From a checkpoint of a small image deblurring model: arch unet.
Rows from block 9, named by matrix and row number. Rows with one number belong to one channel. Each number is 128 + 32 x the weight over its row's rms, rounded and kept within 0 to 255. All counts start at 0. Numbers have three digits each.
# convs0: first 3x3 conv (model.decb.0.1.convs.0.weight, 192x192x3x3), inputs 0-11, a 3x3 kernel for each
# convs1: second 3x3 conv (model.decb.0.1.convs.1.weight, 192x192x3x3, transposed), outputs 0-11, a 3x3 kernel for each
convs0.2:159132147150141139182146124142097117123129179145091167117135083168143146197138157085100120109116119138134177121157157143145159142139158188162217142142174133184189100101111153116172161169131193206157211178138182137157182165145147153115142123115159130159177155122190118134184161150160153206181171138207144111178151117191196108
convs1.2:115061112143165158144141136089119137118128145113104123133150176158142103155133129136156151123129158140153122075097105136168144194187172117127129088085138117117168115097092119117118111126093112133122100136097110082115165176135192169151147137106154150131178126063192158099099046071155106115149115102139095112139071112120081095
convs0.3:088096108095108117120137105147129164179167165175157152110140109102100164017111113139105082122095099113097139085102099124139130114090131073105105093107078126105091081103129096149147142168154095157138060089139091066098122124129097122122093081115123106083088121120119119126191143157145176155140156203140137136133164196149132164
convs1.3:096127148138190167107111146140129143142143160125133129110082099143116117066099095214202136219188152202177189149153167147157150156137153163154098108142128112141151161131156127144162106168124091132174154155158167124165078095157086113159131136107169171184139130182127108154143144093130157130121128111084118148090131140144119123
convs0.4:108126138127129153115138145063166121123115119106109133112108172105136136160194146108106134157147149162131160175146198141164110138171123135155128134139180165134159118113100165108122150132116161131143163117134136144115126125161152199179140125141161196130185146169138137158162178119154152159196167189167179178177153172147123141
convs1.4:175188129130181178111119099153151126140175140138164122089110110092127139138074139183154087150162112086108105158172095170167073076126101168161130138157152152168126152134104156170083146148068143134141150162117132108080071133192101129178136127134139147111172143119116098118154125089127101096092109108165155115149202133175152152
convs0.5:083063132095067047096116078161128111167178129159157166093054079129120125103108086146149120155114128080104130101133152092093111124081124087094132054061124069131108106109072084070034098074096062118168098082100095070124073088097120120126124123116191116084094113121099098112188198193167173184149160159151141155184155150142161143
convs1.5:151144141175147166055130146161166099165161119178175184057066125091150097094111103148161170191175129146113095142148104178162148148132086169157168174157119108152179158128123171190158125169184176127152142158153163155151063085176073104205146154156146171172149151200037092118137124089168180089088101140081134107155123148154141122
convs0.6:141112129119080151106083107205215203125109133139084088101098056087112042160175115118131108074142111093093121142152172121158152112118147128178176086127140109114103148168140186154109189184205125125117148154141153179119108103147070108112127127130092088123101080091115131097104106103175131149149165129118141127121121134120142159
convs1.6:051132134067111144080047117106138122070082126135116102118154151105172182128137143139105065126056087093105126105104089128081116106097119086107110095109111075049107081018050101060084060108119064085140078076086163099120115109161125147129113124128118094149138120126128165149115140108126100115102126153146142136155122088172129112
convs0.7:156207159165153156146133110120082106147100148096094076155149123186159143159134110111128131125136152121162155133166156142137119148155144162173145183153193188161178134161132136134066138119076194130146178178138165161138152127130134128143128150174141115142176167165126114168183175167146171158193135095145151163166184170138170142
convs1.7:108088071084070083094119124117074098099111128080155167095189140127175173152158132049125130076091125074064110117096097129110080089124107082115127063120142117110126153111109113087105122151151056091080132091089109103107120156138145133125102113127147092175094070166154130207144100087097073102135126099166104103167113117142112096
convs0.8:138171140148123191178160147094089102109114089070057072174191169144153131129179171126174156132147157130139138150114120152135148099162167199130185157137157185133127073123099067098110103098107166134150155178155106137127136146120153125139169117144183158133132124154118165160114122135057124129113139107147136164190150170176134163
convs1.8:133118159127187173089108095142120117081109110111078133089187136140143134121059152081149142118083134168179172169061056156132114150153184162118111129135109131126142157178154132122112162103110150081168111148161140140107113091136147070184153125109160082179144086189123184158146049110124116151136083130124195151104136127072101130
convs0.9:160137125119143127128141154081067108068095115080131117122109133126144144160167169147143124152142113138151170148166190139144119179144174132140145130192121136150117096093098098092121058092143139172167151131167138142176114112125121123158143151155144138129104125125105097136094097149084110108127097135147151152140164195132174167
convs1.9:147093152123127135115111109096131122110161142076099108131155144134119153139160178084093109083075069094121111132112106078082133104117097203133134150146135145075118121094123129149102114062111134123152128134130109135133177124152107140175177147176075079096092067115103151163073107102088111080146137129159113133162125109135125118
convs0.10:092114128108099129106086119126136160137131166132127162153136093101119103174144133113093084084075084104092101102140113082113118099126132065119110102086127092103092131121073133108087143157152085081079097104094104077118097101126078097115096108120091113107139087111136119108093071078109087119102153138156099115094110103142092100
convs1.10:186174170153165171174130199142156144157111152151144167080080050068102084157105117184146156087152116170143130126166159169164107175134098164168138140181191115124173192143173161168118109160130155156129157187162207154139099097174135149228185187185179190147179139142120116129177082080140123085114111112149121140166129147112115129
convs0.11:099082058122085067089076085166168130155147099155142153122082097113124100104083128147079109125105096112118089106085077088099104125093125112085082105087062113090100087107092094153097135132093078082131047072080095131105101116104116106082088117114115075098099111078108121109183159152143176134147170158175164150163149156116121143
convs1.11:096109172143143177111123153131156112133149158166176156145119095125112108077086090137128174175167145147119161134156149201151138144148123155187151221171148158161169177168122137136148158158158105157172127183156152177167082108093077081140095161131132137151166134189070083129193157146168151130098075112088131165085091109142168115
convs0.12:127106119103121107115099096173207116175138157140139163129158168175158183161186129162147174172155105135125128148178132153152108148121114131099051101063098088098067154141134120089108146120144118083061173087087125143087100122107104140140126125133160140130195107093150125129107132091139101125118086128158103103098110093112108070
convs1.12:120126114095123124098148102133082118086112116094097091181171105096126170143114143033077084106129092055082081136171131123141130147120159111121082104082092077081111099119112133128096139132102137144083146143084116089099205200171172197165203174158125188154160178140198221191104095090133104093127090125172136128149139116163175093
convs0.13:216216206124166164145167155063090091074122087085069076090087143120108143177204175158152177126121130121114142115149161107162159156191149174189173162120160172132128135096099076113095169208179146149162135159131161148146188161146173173128139116154148114111171142128135123126173105171135127123112117162135136150180152176183191184
convs1.13:116141173069085106129080129147146124149177113168094155153140091159112196158153161160165154157160172115133153104130124121115135144120133118120098135147099140068104092109073140131105124141167114150109125137156105175145148102093122069082089128138170134101124129116188147149153153176151196156208220161112161149142098126135116187
convs0.14:127175119155165134144170135113121137105167107106116132085167137174170227136179140163183130116142110146165144174129153191151174158158119167141145177145149124160135093056106151129122126109087124129175123111164210132141131163147130162145157151140180219190128146161165143132142167209183171163165191157171146133129150154189140160
convs1.14:152156147151209170074109096149165117109134148157136125125080095118066098083084113186191048182161071091076084155165090142145114097085120148116125150111137174142114137186104120193091126145088131139187151149156156144111104142141104135150147183139176159133174142102081083103171117105136106076102083136136109172151167130133131170
convs0.15:140142128115098085123094127105091165113102128121129134139124106118106128134078113139140151163114111151121072147142173125152151078070091153124138151111111115088110079056081063111107113147108120128121137135109135097117134167165156135104097095123112155092125161109118092095137058129106074100109101045128163138135129190107195188
convs1.15:172140149142195152115151125149163185185161179132156146070106090088097131116110143127144156107171134089134166179174106147154173143187154189148098131149151168135101110123136173167131148142166123187138170162156142164177126121113141128129122115155138182217151159145141150141146162160121187135146131159077076086096111139089121139
convs0.16:093084049098094083092084112160115126152114092156145123135120087104083132083073052147152114162114147125122087124128137125132121113118129146101085127104068152088121214131126154092116149170123077100048108109065068081094081079099097096170127125122173145120164136109109097105120067139106108128183139160144122156158113132127157120
convs1.16:142179128147163101085100137149111099148155086117117112132103149121132147121141202148070085148093096109103127159167139166120109129124126146155093165168090165140061142094145137120090097099079144157107106159078110091110085093136149121166159180126171156133125110162121141152145083078115085101098110127153153152173191140158123118
convs0.17:134154176146185149151155170142084088117101105125120118120139184147152156141141176140135177138129157151157169135119144129139152129141150169157147131136189131144125099110117065106124096094116152150157189116178142129152127174113201137154123169116123121100143117127099133158155150177140172164134139111136128167134152131132132152
convs1.17:098065100116153140119125126078129100127068089099123144132148176140138157098139150131132152082096151172139177096066127117155114137109142127147152084068057133149157105154108129134111114145123110103151118155118073117163149098154111132138148153125171140144100158152171147178162109098123138140132085064197222115179162083143110137
convs0.18:181175160168128153162157141072134089073102104106088101070133214161128159164163131152133150121133138137146184117166160182174149179167158175172150141184142143164143111151114138148073109129076138157167204177183197155159129172192132149140174164145092100142122114159122156146135147183146112133099139123110131126123131176143152141
convs1.18:126112144082140151135169170123161169189186138179172141138168106170136133129105135116102135102149173129171163122115155169141163156188143100139135133142117133128155156082145160117166156167173076070118091144133150136159153068073067068081067098125122135114102127121124144179141175153170173142107142183109096121098116112120122103
convs0.19:191164164147153165190206144112124142134150148149158180204178097199170143199128121175138169143131144171160180143138173137174164148180159123151136137164187177198186214158192170178165163114105195198177202177191182174161170144134169176164145194114146151127151129118153139152198163157128103114107113092205165150186158145143125065
convs1.19:103104086103108120099149128079099085137086123102060078161217179162167141144174149097095093058114090093097109115103127142082083142112160084106083051111118108117165103065134134097087096080084100111074116068113116077104093083145120099127092113148101124115125132089160099133154101113104119126131074110191147115186127130121116097
convs0.20:130145141118150123147142139122118087102153115103118116131144108102144122137102168137152170159128149170161180142174188161143167142198167155139151167207153129159138051109149122077107144113160148128112169143115147125126128151175183181172180152189128151167161161160133124136166177158180174164149203174126172144138160134162143179
convs1.20:172145179156153121120098107130132124147136114165139102140104116162062111092100101174149113148125098069089099169177123192143086082077140155158120143159135156136156168161161170166127140115120153148132133134137170100069112152170141154163132147119131165123161114153057107135122159104148091076143108121124139164148150164139134130
convs0.21:068114118088107085095099092110143148158125173129174197143125120146118124126092126106096103136120135126095106141080111093138126074080104098082107063067035112086100005053051088085148114141152082075105078107091085108088121097120118082116147116100103140087155124114111072086144102139086085107070120121104073137070095133090104101
convs1.21:184197166191170153127194153123110119107139109103093108126107112115125138110119137130135130115127122188153130120162096170143134156095080182168142135166144180231160111165131124127122164114133164189169144170120164171155133100162130117158144146205184201185142177172123143172171140103163124102148058100167145138119131136123082110
convs0.22:174177122150153113152139114126116134140145120133141104159156142146148114177125119133126139126122140133120136127121156119133126139156133167188129151128140136129120137127121124084102120082101151157103159153092165170108145154111116118091103116102199215157168186156189181122130117162120150144110126123154122122166108136176186161
convs1.22:154208155140114104153105114139104105136086101096101073112094145128132126115140126174183164208182156128168161155124107108103104088141166133133141132112115061062079142146158131110111121111127143148140169131063158114090168165152187163160156127137136125112110124128141138111089113090092134134103153144102106099101091114137133112
convs0.23:097095122079092063074115108157164150141167135163174184103136093110110145111081119116130097117087108096108100078089146131139101081081088124101078135056104119074054098133130150110141168152150095111111100079085090133107099100114115133096097107134106114096137104095141091091206202164168132119180156138161199147178137152162157168
convs1.23:125155197148138219105115138136154147163142140128140139114086109094072119094114142151171128129148154159141141174142177135144151152164144155191163160146162159125160161113114167161144156126143116142154134126184139143154102061127089082129141172133123131156136143146112112151140141143161151115098107141100116138094098155150131137
convs0.24:141117155153175174150130153115113150105109130130087148134142147162154158212179141206176110167180194182135191117145141120140143116143128144130133195156136168112132117083079138107116153095090127152171090149188092150165175144143115150170121182102140147165144151169166158153102090117073123085089087111106115120122144135137163141
convs1.24:174163167136132135149156146101217177142175153124106148077095065057097106073053123168161166163173153123135140196158114187196138181175137139129126113148122171126123167144144114120166119104173104142176120174140159170184126097130123139111127081130130124157103107182164116158128130178102114139149134177104116115083097161103121177
convs0.25:134157150184165172217171186134093072102137126118145098136131146140135156085106070131203150180158194209202182164153157170166161162160158138139136178155136214163165115149098161123120129086111125143147126185195155158169123149149107124145172165181116103136125143113153155117094088101072078117063124116140136086127146098091122091
convs1.25:113165099144121121090138138119076111144131148104149103205140139172166134168182142105082063121131090122090110077104116121088116137115117191158127097087143114172101123091083147123088154179130091108150112117131126102126153164178176158146174104162159106090179157131161153113128120107125132084073092100132156158110169175104137121
convs0.26:203191174195197192166185148126100117110124147121108142069119138124157144144109122101114156091120149137135104117136159149129156134129176190179167178151159153143220103099111135151105137094085118191169155148144105115149165188161153131141112129153156179155155172121120146103164165158161174180183186137152196210141166190150176178
convs1.26:107111090076078105115135091119113105089089087113112120111160145135151122145176159154160110129083126135107123116096107094114106115090105109124127074080108158138132099104062064063107078136111107111078107138076104119098150170156161155142157112110122119119096121092109134106083067121103104118138119114145152120181130119092103102
convs0.27:156165191152144179160191139144084123111090109064078043081106081069066094127145116131121158119127130123144154112148150184153181159148148147128105112187131129126170100067078063072117101099114151170134167154159119116125108142143131144149152098163153117116109096096120127117147137182148129132138084107104130135124147150151156126
convs1.27:117136115111121064128122115116163082130137072142104062161135149134122150145169172146127127091115120076107068129066090085096082073109108120152121102121083117083109095073064101059108123128118102114120081116100091122102140172189167132165178160146099104149119102148164169156118100076112088089124107150123139163159185139133136175
convs0.28:106104143091127116109109097145155168134203161145217141153088083130094078105057083096135118121087127134137064113107126096127108133095128128104127117108078127104124209165165143166159138175149108111119108137143139136108069108079131121139092153123138162089153129088119113079135131205156159156136141136114102127143153118121069138
convs1.28:121148140135141148138170145100130092133149141163134147115115129128089104118103096157158125126139108156167159172147165125176141175141173132143122140126105076129129173165129152126110170112154160142175138143139139138136051091132078084127097097121184185170113130114109125155216148166190138149110138141134085131134139120132129082
convs0.29:145160138140120127147176141121108149100119141073065124127102042129070049108061052060146122093114122116128158136117139113171165117138157179155188169185142123146150163193150196173102129145099137144160187162188156137132152142115135103112145157138169151169138163156163170117121123097193185126141189126171190129215192163190170099
convs1.29:105077114090118114083138131108108105113071103093151119190215163198172178177167146146136145083103116096108127084097079065109111084111127131087109119122099081086093100107146070087109138145123081089097106061093112082101168174169200151156152143134092110101130090129159139155117115140093079112095122117138118080140137092135144071
convs0.30:150139155154147171145146160111093107094060097101079091082131109149157160214184190120126148134129136149104125126108118124136140148152152125157183154120153108156166117099141079125192104122132130109139136115151146179184108113160150150163155135135121118118107124163149130152182119135126069182060090089092112117086091105169097087
convs1.30:114140155143077086118099123117171135115079121130125117126138073126136130132115137084154164097126091063031093090101109119110093145134144145131158147129154111086090102131143097123086104115127122086133108109130109078113149138143152180157168167188085074103096040123156141185103117119131127097133169140181201162101156121135136125
convs0.31:071137091100111118116111127137159145147183181156160152125121110131064074136116133179179124124159154119138113126128099109132111118091112077122095109110109102088114085086071112098123122126132077116090136103088150108098073110100101113110121144112093080078100049064053068104114117142062090187109096122106095121109160159111110139
convs1.31:186136122178175160151126150160173115157145130158142085114069082100094112108107125150150141122152131141132090180132204176144174118181175175127136158110102126157119160156164149145177154155117180189170166180158188131128174136150122114178196135139189160198157143192099135118193155110115113115079107161142111121158148157109147148
convs0.32:165160179171152125143178161103152105122149116115125132096096139164128124150142141130120131148139162131134127144150166154200189157173134150139167197147165121154140123113121110136125130115136157158180152174157098132138123171124114166135161172144174196146139171193168167159175147173234166189184173155189154170163147151141154132
convs1.32:161142224181138159082086089166131134150154100105118099088129112103123130079101103166173079140116106120087079164182086161125091077119081150163131143132168096160116140175095168139091094082118120150134131123129110106109118144167135131155169157151110143121160118120102147124155126088089095117073122140159146159156166142135129129
convs0.33:208148171162145174158158149123142114149124144112060111100072110104109078068107041164154110161156141155133164172158161196155148136160116156149167120111130143119171155128145156184173156164171105128202126156184133114156159129133167120123146152143132154142137126134101177101100186095179127121127116099172142134177132138133099127
convs1.33:064111118075134081118086105109101073129145121078117078214187166216164151174131198098104119105099082089115095073093108120089128106107128095083117116139075132100078085128095063133106087102166139134139106084104054115136153124197159167150143164136146114126111128114153179168105074120107107090104074121147162124166157138143111097
convs0.34:079131125115110078061100103174183171149149156143131166150148106148100129094129148123135126095107110099086124109119081120113104103124113092065059106100075111110088110103080073100116125129167083107122108097066117100111085083111072108123105117116170127108134114114105075127149124159124132171187179178135115092171097103147155151
convs1.34:166201150173149154144147167185146116146154151156102101133097124103100111152118104158192168146163089112121129170158170129182143149102131170195134195207171130138170158130091153203129161177087147163155134168165131150121058108155102130190178165156193167173139158150127139113116134072124120071091136107165122185163150151111110162
convs0.35:123131152192180161165156174091123124166135127106144123098121120137120134141169154132146147120133153124151161164171142151180157165139133165174161148175145122140163118120106121105111130149115142128133129126141097185158148159163150151174134140169150176172147136131167154154185200183195154194185192188135178134139164140148150149
convs1.35:184164185151157184107081108149168148147149130134149097087087113103091138088084125158149121131140099107107100191213100149128120093096110153135125149150128118163137161138135182186143124092058164166160162144134116114144079130189132160151164162124141128108144140110093096104176108123111131124122110135146166155146156158143165151
convs0.36:163182155119145180190169161075087076096073083096061110078152124140165161126140166148187152147152162124150127144153130144154129130147154151165128153177162172150188087089144060070083149121067143170163174154154168171148156118126139158142197119151094106104129100152109140109110133155119149151126130138158099150147106140166160153
convs1.36:158180132143144131133183151150174146168133137170159145112119143116169121077124080189141180195148142138145149151154149166172138209205178160120163126099118163149141105166153142121155141167108174155140161140143124143132159111159104167118096136126117117162071110155145157157141179106158128143129133140202201134149143131125147138
convs0.37:052137161078097169105170154099088129108120170041099200126103085086126117084178137105136075107071121124116134066108139100121134165167136092094130083108131093146152053089079087154128139123082112112123124126182114121170072133121113111168134118185114163145104110160123178199148163121168145161185155128145128122152125121154150155
convs1.37:125104118142099114093076150127133117078105083073120111106110162155208167146132170126127100120128042088067056145142089106092083120094098130153158126111122133144113112136109133118060116098089100123082133112143124054111175124170197136195160134165101104106118098105144085133134109103133076087085096113166129123143112077164120151
convs0.38:132173136156165159177109126094117093090105111098089106137160109149140138139146167096104147132136130116111105146176163159143152139132181115147149094139150122132162115126106092133110145119114164159157163166129119151154125123152140161118146139168175116131149165130146184193165160163127115129125081075182142128182155101143175158
convs1.38:158133108110133121133106084100095052116145135106170133140141124181151155136140193115058103083082095113098153110079049184125073062099121114142142115110169094121100145125151089087106149138091108101140104093162110139135119152149119145197118109171154119177108130160198133156106097098119133092151096119188179136135117106114085106
convs0.39:152165142136139119159129144134171129112130108114128092146138162121174102150153155126140124135144133114092171126151127163135117174118114138165104157146131133138146123121144101129109107130127171118168127130164146171118141140137077162112129144151189154153158131183154139106144185193194177181181219135169179156212153206203171141
convs1.39:167181171149177167096135131138127119192122128120128136098131120106102113078153106172144103148170087118087132163135147150198087119113110164141142170173134144144115148184165174155123147135092133152143140130146156122117114113173094142175168192162153155122155146135105074111160150086135138106090141137090119121171148139149173147
convs0.40:094102075100079104088104089165143184186152154158154138104113098117127096128112129096095116080099144076070070104095135114098127138115086092098108085101082083102112122122103111097118155116118117107103118101110100090091131099094111085098097091085138132119093113084097112102184156154182155130150133168204163146180163112148117130
convs1.40:134166161173154183113159137155118118156145130177169168140085120124114106058078107145138163172140134165182157116147110161161166127137168149172112191168179145175182138124117125170122155144166118140171178179154140139135071067120077095145135126155162159156166171192070108120138145130150121108084082131128104106085100146134133117
convs0.41:167152139160153160110153143126148088102108076110083099142099109109131115109081079144152142158149133150161132127173160161167181158153161161180177113127172158164142108100045057100072074066086174148159113136118100143088127187121170105136104168161149128147139164143134127143151137161133085087126086093159139144149123120116130099
convs1.41:106127088101126101170120137140131101155137140108100072149187139150206176205192157121135090139064111104158135073065098060082097042125080107107116114087074136125158136075085132115090137143111124139151111136144129121134182160185138146171126140181170169119157180177176144158095074099114067079143110090165169168141143122102168115
convs0.42:119138143112131129131148109098115085176124101114077132144126126096110127152112142124126117135119156139143140144161156165152162193159126184116158118125162138113154130132118113095081125122080156170146131158139109116133129131134117177137141172181143115114136145122118127114204179175162164175133161106173146163157170169127143129
convs1.42:117143197130125164111155117179132143161148132137146112117124105120125107103093104122147076151146075089092106142169132132172084102119123114147159160168166157159175175154118163153115175183132153136174157131173129107118104106187125103176142152120169156109142160173124100127124155099184136116086061135123161133184166135139136099
convs0.43:135139166132159154130129130142120115104131107092116135138119157175139134154169203117151113114179145174153156147144136149176154137140144157124117166139141133137118101117109101131111129092123143129170180126145160152133108128096140113122131135140183172168150176123145164169176196156184139167160182200173147163156131163196177173
convs1.43:116167152152130154095142097183149113132145148160170121088088093100102093095063079143162117133156079087117108169153155151153095143073099151119147160127134110141128157183122159166137130174130150125170162143144156127149087139151131139126172145124145153122117163135071103079123139095137119113116098146107169092157117158108151124
convs0.44:148128160114135155175158106122116088115113100067135145089058058111110086067074115134188139151147114110160204176178157110111148166155134173138130119133117147139150113061083093065102102086109134151101135119141102133101116144130135161163156177150139167140183142119109115124191142179158130175167130137178162170153161154128097145
convs1.44:123115149141165153107102140108135124153181129112192153107107086126106112096072080148148186122166131088104121154135138170189126145128105161140144157148136139149174145183138155155118151165121152186138158137185148148132089102149102152162123167162120151135157130146094091085121151099147162114083080127123139148157170152127154155
convs0.45:194125127169177114109156123147151028153128032131134053116145150139157145140166203084121120089117167159148137159133130122126147160130127160176136142151123087129117137145088114134119086139127143162163206173204157142172168119147134157135107129136136182153170175117144192151126127147106108142128095106149136167125180130172167139
convs1.45:122124139128163094116103106138149092159102116153150103130155100111134130155132118191200155170159158147141149168120147158143186137132191078110118101100105108095107136169135118103124159141079119123108110136146153155132194152127127181117121097069111121088143140092124149144118081149110150165127134144115143141096108130103104152
convs0.46:157119157131120116120120139119128077140101157139154137145162155139149125113149168112101134096157116115108134105154140142154147154156158145125108146124134139115140088124107121113117140123144168143104132130100151112113133133141159136098117169167147162189174183148097202159163210171157131161198132185186157144165216184196189181
convs1.46:170172136156192143148108094170144125156146174140098115055056080118082112133099133162167135136154098085075116175136110151193079112081066180144161132131113120163128135165133161154110148124081143132099169125107130136104078086160094176174148178177146168125167166149051103114140131082099117110104112106130170123129131133120159144
convs0.47:128139113150110107118091096110109162085133133118168177094107047052068052030034021156172165163138136165177127129154125149131131178139162179103147125103133146126117154131121131125115102096111098140115083086132092109098159122142126111097100102098139172123156100127151136085116059066096115067157110109146128139125166117112112118
convs1.47:161111106111120105146141139118144074130121098111144105144176153161162193190157175122155100087118100146091118065066099093077104117083083137144122154141150147118112113115087089095123083109106089089116082092118098100093169164162168159157159172179086140160146145170089142168088090117106079096091093103142124146143116117122095127
convs0.48:120136152111092101117138092184176199164170164175169183095085079101050100127134136155081107084133110085080121137162125120131075113118126112108122136123105156130108159165144142138176162175181101102062162063056156147105080088141095151119077091101131123161096144153143171184164135169170156183181159153178157149181169174183174156
convs1.48:108111103124132132115113082150145130140128128114145100074077106132082086149134107184204160159180162141121159186143140153150169138151157110093093170077157126068095111127111146147130106122105170143111169195148189129126076103144099121115152089131130121148125142145113109136166129085136113147089175141137141079175150132181146159
convs0.49:135149054086135118111100094189164173162184130204178156185157188198132163187173180072088139121107100087088103100103114108120109092093162105085142049095084058078082165191186150150189147163221148129103089120106084060074059078071111111110081099094150100076120140143157109151115126070127138091120091122144130173084117139102127102
convs1.49:077124055154141118138074153076118054135098094130140122152151112128106083116126123107115144107114109126175155133067095131182157108167182130097093133113094151115132129142077166142158149106105129086133134119146130106103024083132102114090108115102118152172094128139108124129175143107191109112130169147109128137126101106142116107
convs0.50:101070119139118113091105080109137064120104076120153104122126170095145171057076119145122123144105131149108065171077103124083102117084100115119119093125086139112083120123151158157089118113107112132162060088102064110122132131139150117134124065120133156112147118091098155101081062074131107090078097104083134141062094150033104108
convs1.50:151148124145193141139155147145130109152139062153179194123080175101135119078097144167082174216137182181134152187169102220223141207190138145153139159146133211170140178143182125139154163159182150142166163118174125126149148124135128113167120087132147169143144160215080115160102097152148106144123140153104185176077103148125168141
convs0.51:137169161180121157145149147084100116115111138082102107105140143156153152147170125132129160143122149134151156134156152150151173140124152129128164106134150126161179086104107058125087117104099126132180127156150131151193126111130121132146139118125094113161133149139123170137128122150110115138111102104099148154152165152156160146
convs1.51:080101133063142083183107110089117106102161083155110119140133139143160139145114104138146101084078099149162155101149098149152150082051133166093126153135143147093079107168149134123056099156098117124117117082079142138069131134192132050167198125210124137146111082153147156153124074036123091111112125121145152127157180081117125116
convs0.52:151151138136113158152146133140124103072118128114102104148144126102135144186144135135090099086141109121141118190142131179115141145103128142157139156120167105087180126093110106093113111174084092164141107143166168137135121146164129121156153119177163154150127161131138195106193218200168197222164215210181135161139150179161151190
convs1.52:149131157135140110133092112184147138201180104135094126097092112062117125110158139177188063184112141077104119172167123161097122123104121171153129140120120124090091152163095178146137086069113190160159133146128129103126109162205165154142132137136150150122108133094102132111133099094060102128095093123124151148158094141117113157
convs0.53:157114121158092144107094086098142123139111175152162150126098136103091127103141144142097158167141134118125116137131076135146131114105129107161145155135097123111135082084107107102150129165165138127108150110098093094052100158138110140077098089110121155109114097098109117125116084076117103073107102096206134199150120128133166145
convs1.53:150124116154144145171174144140186134178097183168128129088071116111090113080094181156170137140090139137149109166157133123135132114161126172159115135115124117146151168101150175173182122131195158142206100146137141143143087108131117107083101114098157148211156111155126128175151172145128142128157108139101084063114079148096124101
convs0.54:159155178188114151152180155067103056077104094112091131136135165163161144111140139135119149154144154136150142152154130137133132183107143181174152169126180170150163087044101098045117095084094196158142150150159131140159162138147117125122155131156118133154152130127128157154163174192089084123125097137131126137192152124133170156
convs1.54:170131107133133154106132126109148133158133112106111126126135172150149163112142132155103111120106105120060130126126089118134109127080113124150160087103115111131094096105165115126155141095151110119090121107092123034098135099113163119136154148184060110089132096146138104172116106108162109080131099117228203159193127148073120131
convs0.55:155133164113155149139132199108122113131136152130114122099113152142147125104063126089143147144166131145152160161189176146162169097177107149143118154115130131117149133120125157146142115139153149154164141152171107155141175137159161097144156163164181165186185159160174136149159138148062138151120104088159171204217146180214176147
convs1.55:144125093066146089153145156055090077102108104161119119144204163195159166166164147154166133111158124158116172130104130137121138148119153118088126061110138109132138107101064098128131112098121091170101154153114119096157149160158130105111088066077092108067155093094134117133125129128128127127181180176120139085109131086123087099
convs0.56:137177143102157130128142168078090130072132109097088120094152119123154177170140119104172143176125145130166164111127156146149112147154160100110154148147167127138186093073110092120102090116154168085142163158159167110158125131125148108141138125166092079097067038112092131158142104136064075105095093124167128185161127160161167145
convs1.56:086118140135078134146129113060113121134102106109090138117169149150149168131125176110121136125054081107119082151150143119101098120089108105126083132128116103116109096117133099108067126150082122098149115126121099153106168139160124174146172159144129132126103107128092137135102109114133115127094123095137159143169181110174110123
convs0.57:193144169162150155131149144132133138137109149103129133100095087112141113075126089119126133112102126104096150113100158140110157163169178142173168190128167147175194137152145150107121086079102130180160126152124164191147150116141135116145152137150201196187177186225189174182168146129144180150128194127186193164177177188153151123
convs1.57:101134126130093109150117124075112144093115133080132148144159126144150141159157178159059131101140120108067118093136089097103087142121073077110116110121114089094083104110100070076080054075067086088102119102100111088080181196152124138164152128138088106117085119122149092193111063081087096100127131132161150106129134093103134095
convs0.58:108156119115085094087092098086119075082101095112112102171168140081135125142134120155164144175145114086112112107091114131123121104129089074094127136113129118094108096113082090093092111135098146156120141146089110072091107140117089147168103097096130142124128115063090081106078083086102107055100096081107147153095150160161133152
convs1.58:162143155120121145169164145148170174177172169139158112110123141085096082096106102125144126106124140135145170158137130177186175154167129176170133154149116154159121143163152161158174158185196127144122167151116165168188051100088121089162130122145166149160138150150154170120143146114161163168164175179114042114150097114119146124
convs0.59:141144126137160136124131120130133097099115080112119034145139196162136189143178202141165123151142139150149135143123133147147119105091081161181180129175149155151095119107112094125113146103126160167137160165140185159175155138147175145130063108084136148155176148087173161121131144155153145161148163197143128131188144164184165147
convs1.59:115150101160133124150089133117130116136115112140141099136066083132128125144113121205169153157127105147138125153183177125133192136186240112094116129113151094134116143123124149111087157129087120145106138133113141141164168161141195129151123113097175134111159123087127112109121077082107114099133107133129091070111097080078086092
convs0.60:157119119100112100102106103174125169183135145169139144090072137060094093074071100123155120104094104109092122119102096128096095108091123076117065082091118106087098098109102074137121112140132062106119055126099090100088086072101063080081087091103143111082139099074111089073089115100088112127117127159127085118087124137143153184
convs1.60:172174141164180122156133118153173134138159132138128115129130114132133096094092129207144151171099091120058099150166134127116078143087100159167175200159124139126155140130168153151134172157147148177194167167137188168118162170172157190171175165187123178141133165135116107106135146090123102089105095118148150138131168082152143164
convs0.61:120123172130142167178178167106123111107100112118128105146136153139163183191180156156145149140117172112141155144182138150162153161151158107165165157148157165162171087056068088070113085109050159122125143146126160151159125134141187154122185109140116095151140135166146126125132166173122184170111118132103155134154124118121105114
convs1.61:156165110127191140169189117139134146101104116118086059088106098083167132123162137137096141118153116157111123079142096150114145074147059127152147124181108116158128131098126108144131095138073099101140095129102126112136128110162157134157141169208136119110120108120173138161134130134081112081126073084163185173132173181179151155
convs0.62:157152159139128156157123157118108126127127101151113112085123172115143104170132126122147112126162155131156149156160163155150118169143153165162138104134158133146123116108114087088083141159092133152139114171132130126133148138147110153122159156152166173154116134129118111160224158193188188196189165176173141145155154168113148141
convs1.62:112171166158153195123103120137137169145172131167146103096089117059098084090113199141139108117123102073087146182167090142168105078087089161185150153180120178184113138152142146174090093119116149156155132122141106134134067118151116139161149166130135118121137158125116085123142150101108124106131119157099130159169163177129150120